From a checkpoint of a small self-supervised audio encoder (BEST-RQ): widths [96, 144, 208].
Rows from block 4 of a small self-supervised audio encoder (BEST-RQ), named by matrix and row number. Rows with one number belong to one channel. Each number is 500 + 40 x the weight over its row's rms, rounded and kept within 0 to 999. All counts start at 0. Numbers have three digits each.
After each channel's rows are labels from the 100 clips, of 14976, where the channel reaches its highest value: "top examples" is what is common among them; "peak on" is the class under the peak. Only what is clearly more common there than usual is listed. The data: synthesised sound scenes: up to three everyday sounds over a background. In brackets: how many of the 100, against the usual share in percent.
# convs0: first width-5 conv (model.blocks.4.convs.0.weight, 144x144x5, each kernel summed), inputs 0-143
# convs1: second width-5 conv (model.blocks.4.convs.1.weight, 144x144x5, transposed, each kernel summed), outputs 0-143

convs0.111:551590483531384477449438587503494484443514525451456510481464449491486502420468552511480535474471561525621465499521533452450508474436553510547454491488549459506493536560486533522532582510512473508528524542584453450504474477512504491490517555478548521495507459420427516510507409495509468510526489497472497484462513499538467472441559565480432542541469444508508487505472515412525508498569540482459507521532482492485472468508506525575511
convs1.111:507440517463589504541547512543483465556482570527465554565466516568528527465509573526499566568513492475476492480484501512459509549449508461510559456513504561473436559477482467488540488443479492489496463535431540491486514522489468503447496514531512447518445534519526573537484573520453528497499445466502519509529547564487518534478493404585546431529525563556452450459529442538487464509454486564541597471468527453529527508541554456450498
top examples: siren (87 vs 5.6); first sound: siren (44 vs 2.7)
peak on: siren (85 vs 2.4)

convs0.122:581526517449554477551439491452442518457501538483479533486505522417518502495517505485501497479454490492482536478464440473473512460472510519436465451479489501496587446556498543543463529534424470600463496506511558510491486522488462526481495521505528512488539487471468537524459467464485503596557524479505495439482503504468445478464484510427454479444416548465492459498513512549459471438458498592512416529572522507445537483487629446468572
convs1.122:469501510563541468477475444487601571517471494437509432508524455535496512530465528514531511477527516550495475471554543481477538469489488415538534550452577505529421582451540530513514518474570462455473501495535464522485499552598439471466434504570486532497506526461481514495520488512459484344433488565513501539477512479494590517509498526488523454538498484495486617472527495439506530450482510473534515488438476488493531482466465480480484
top examples: car horn (47 vs 5.4); crying baby (28 vs 5)
peak on: car horn (39 vs 1.1); crying baby (26 vs 1.8)

convs0.23:563548512482435497457483529499513526558530472475519504602460533461486431469465470448524483483515465540486475496474533534505446586532533518485490473518481498480506536461469480558468553437492505505475535560504467516519527483542455526503509446427462535493484486518366490507482480507508517546472509479545506494508520545444491421449483492457500432515465529581537437494598573548470537508486515558608454550513502447510459455437437447528554
convs1.23:587475382501558547543542490490533498444486491449480528475506454520515537474554577471490526488542466512490543441493419480525483551506493466497506525517476526519507539507459454513471512449526476489488461394553468500473523476483470531496489510486509470445587520535542578521574496515484443530439477453516489481568493512586509548520561459498431492475489534522454546555472551492523518491532514423555531458450524501531512497488452648500482
top examples: siren (59 vs 5.6); background: none (53 vs 22.6); laser zap (34 vs 5.5); first sound: siren (30 vs 2.7)
peak on: siren (58 vs 2.4); laser zap (29 vs 0.8)

convs0.36:460486479531566526520491508498456543484542496488465482477515431532530485527513469475465514430434529513529465436446480417503459517524509441459478525503563477482537408542553557543516538532539550484469484537464477533564489503479493467528543478415538510495527526516448506440486516441436499418450499442484512515516533581429528452524480422505428513471532526512525439482486564520533422455438473532413474481553455541464450570532510487551523
convs1.36:493504484510501466434451534503526466501479533443498588450444515530478457496503377472497531525545494538521530469498503477521529567447478498474456549547480465519500480545427452519485548491431504485529494567562437502503586494526506557449515511530483420513429419520491544519505496469497505475525551466571497497436497488546480441439550496457474494415501495534491534439472475471497434469461584465561528447474515524489387498477486450476469
top examples: crying baby (79 vs 5); first sound: crying baby (42 vs 2.4)
peak on: crying baby (74 vs 1.8)

convs0.27:509457504583379545487422538480426464548462430453542441528496513447484478462544522480528502475510536481583562540510566534437499509532509529508443493512529526523490504494551494489487505465491460561524445510530519440555468454511575462513436527378559445548549512512523470529508468488494539484489521478488523534521508573502520477509495477502409463450473544500455477531458476508536488497536534519459455472559430552438520437546467473506532
convs1.27:498487521519549488520470583490519505542443523466519556497445488563462434526458487533497460510515455490481499511501489515525461520594471507531541448505509553503548529459462418488460543558459452537512489538440465474500508519588456491482476494515486571472482573509463518485409524541530476492476476506575583461480516488401488465418481542506427481549473521546485508472528373456431515507559516543522463510521440487442451493493556516463536
top examples: siren (69 vs 5.6); first sound: siren (35 vs 2.7)
peak on: siren (68 vs 2.4)

convs0.87:589509550501457544474456440475490593471499536544513481495553488522558468467542477452522477487463511488471457556500560425501417550576473455439539508486486517540457456444566469532456515428568478457509494518471478518550526505458508461447514566421448479440453395509527524484530462495493509498513489501476459499537524488468495485425490458549496553483516401512473467541530547464469492515456528501503469432539515470456461481480451536541576
convs1.87:593561520467491491576560428462466469503462482583485532501506445534460459514545485529527535502525485571503507423503445501479427542489495495489527485452553528453540490519476493510506505530490537525560411496459526494501430526418427475601560437511520488460475518486448547474458509490528525498507509508531502436479499438488439545474534441437461476524528480512530468437458498492495512428448485464500526523576573534554474557472459493420487
top examples: crying baby (49 vs 5)
peak on: crying baby (47 vs 1.8)

convs0.20:539493505569497494556427612453515461482482486529495505491534467480455477483500466486490422436517512550494513480511464535501492509595505552462470450476549537496500536542494542488507497424468458492546541519511487486530472561479531544463440412397561501455544441482489492420528479507557495488472471487556527532460495617482448484483461501402501543469479499450525520605521562527468519464541474496503498521525542501475455511551465549511554
convs1.20:449447462495491425450504397529530504512520493530533552443479488489447540525468496425474449527519445466468478509534504511516414552507508475498504465488521451499469566498510505546572522456490481521441493446487529507419474447418411510525506453510509462483467553485434537498567533441482434476488479475509472494426430446490492475490464547523554509516513513514533585485529511429494546525554565445470514494463476503528543511379483550471543
top examples: crying baby (72 vs 5); first sound: crying baby (29 vs 2.4)
peak on: crying baby (69 vs 1.8)

convs0.51:521544490542524506470424415477426419480410491485520508459475487482474518493441551467562550538481564450542421503452505472496408511435538518485454551498493500509465492437491455510540514441517462499541476460501521496546528494569476497477468579402488457521436452504516546448539475511443492495492592468526496549479572501461514516479513539547493501436479496451510504481576501435481460528507569520483566501547514502538425450522471503499531
convs1.51:520566475489496517531556523452418486488504546465465510483564497420485531455464453464429442479464441525518468468494510556483431428504408492451427531430543497491534497422458492491478514502520538484563490441545477484535506508457443472470538468503536469491520471493480503547498472441519517506481502467478458488490567478476577513509483472589505534474535543475534577521486474495467540523551416454517494546600440500536529551466463400525534
top examples: siren (63 vs 5.6); laser zap (34 vs 5.5); first sound: siren (29 vs 2.7); first sound: laser zap (25 vs 2.8)
peak on: siren (63 vs 2.4); laser zap (34 vs 0.8)

convs0.76:505560483447504491512495513423427513472536503535529463487490480451447517479487454522497514427432496480485451490487513485571421417520560533597545491514513489515484495473501521536436485548560491485484473504496484478466506407539474545427498554530541518504513501516381580435484433521535530521452480499476396512482445525483438477502541449440475497467496521521498482481490509534523475564523502550460494541537459425479454479509417481487592
convs1.76:499576498471469471487493490475549478539498533455510450479556523561527526515490512533519490460557537501501537519517501473524509498480498489516540496511538517513420498529529578560527518410409508495527582493519541553543473569493540520537532556408513448574523502484469489470527436494472519416457496506546523540486578567549490448529498435461445518505533471556530623498535480470527505514520549422546431468445511494470451507406477514492525
top examples: background: none (57 vs 22.6); crying baby (47 vs 5); siren (39 vs 5.6); first sound: crying baby (33 vs 2.4)
peak on: crying baby (47 vs 1.8); siren (36 vs 2.4)

convs0.72:462523458538469452482488510523485421508517459511438551487482480480520531485520580468458461453583529511455484482485479523440483443524479501484570452472508509539486513536492517509529513470464555457488396478503547502446425452507529399470418415496472467525516485489515586515531581466478470418524505493434545473477481529462561432505546501580505479450450503513523557472517487445485490489509543513518460536503544462513462426493494435402490
convs1.72:478536498482562464543443512604471557511557482485475487488475481514537456528474526540531514530574439425466473530573433490553460502492512514478542565532385526530510505509476495493539573501498490501459557500486602518526520478532539485491530455529508537451480503565493376540478501518542511497514534487532536461468498533573476486465526547513518509512490491516461458522473501507471505537550497494444489442540517576572558468617483573532522
top examples: siren (67 vs 5.6); first sound: siren (37 vs 2.7)
peak on: siren (62 vs 2.4)

convs0.31:465547486425502537493512395489425516466470551455518476470509482511496526450501593490537518517405500482481419505463515519534534466497492450516413476517492461521520477530479517527465495450509448497518492501586553489550514472540497501485511440384450537512499551506541498453594469522527531434527596493466552523504517488487564462558564501536512476493502522511505445507554534466434481580477535549467509463508499522493496458440410477522550
convs1.31:557485475487439549475514586480510496471526457467609523527531490526488545556428443486433507539547497494514521497531444567501550474564561447577514490496425459430525504497518573493473514419477505469478510471553527550526490489498526552489460533539484512479454578517514520506516482459497524545479574489438455497463510536593499502472500556558460532486460452475550483496539504567480543488546472456403456454562463498496470493526506505495413
top examples: siren (82 vs 5.6); first sound: siren (37 vs 2.7)
peak on: siren (80 vs 2.4)

convs0.88:519545498548492529497451528537435545466461535509500485416506492470490475531566492510476476498473432512513514538494487518499470423500537527444478510483515517483478571458475571463478502495520530528556506431516505484551531492521514537488476533340474506537547483440520600489500474553501549477596546524499508527529476516549418407542429437492423520472558450504453448510473471570457459470448538538476469440509519507504481563486514473501515
convs1.88:524496455453529487484483503505486505505524499497500471461522491538533480473492517494475489474498485505457472483557485448465496470439469446562516473532481514439425550460529475493509529504448457545474414473506541448518480499522605494488559462545503539466516436461513591452542611457474542531459508479591485470451444519478556495448629516558516510522496522495461555436512510498474535549457478476581543526466468376518513539443484482539493
top examples: crying baby (58 vs 5); first sound: crying baby (34 vs 2.4); siren (30 vs 5.6)
peak on: crying baby (56 vs 1.8); siren (30 vs 2.4)

convs0.120:454485550436499507489483509472439517557487477492548472444529534520497491447490532497544507468511513574529555503415474468496550527479472579518469463454584569485472494516429473480461507455507507467475400473496451398549494438562574484512478434576509472518451474531454479465463442499439564508458467514458482521477529436498512495463470490541576496407536455439501538511455458512487475501442494530494442488535491503540473509472509445413492
convs1.120:506425504498471525541535528450579497466455504472515440525510475481504498534483485549568520470496511417478415491548481453514487464462515450567487492518507436528395472446518544541445455458553506565492469517504480501538462500509440497503504500417415486480509533491509505474515447550515425483471488467571475478563524472552566461489529463453510489516430465510533405590529560459530460488484522434437520527547481432424479497472504528478503
top examples: background: none (66 vs 22.6); siren (50 vs 5.6); meowing (45 vs 5); first sound: siren (30 vs 2.7)
peak on: siren (47 vs 2.4); meowing (42 vs 1.3)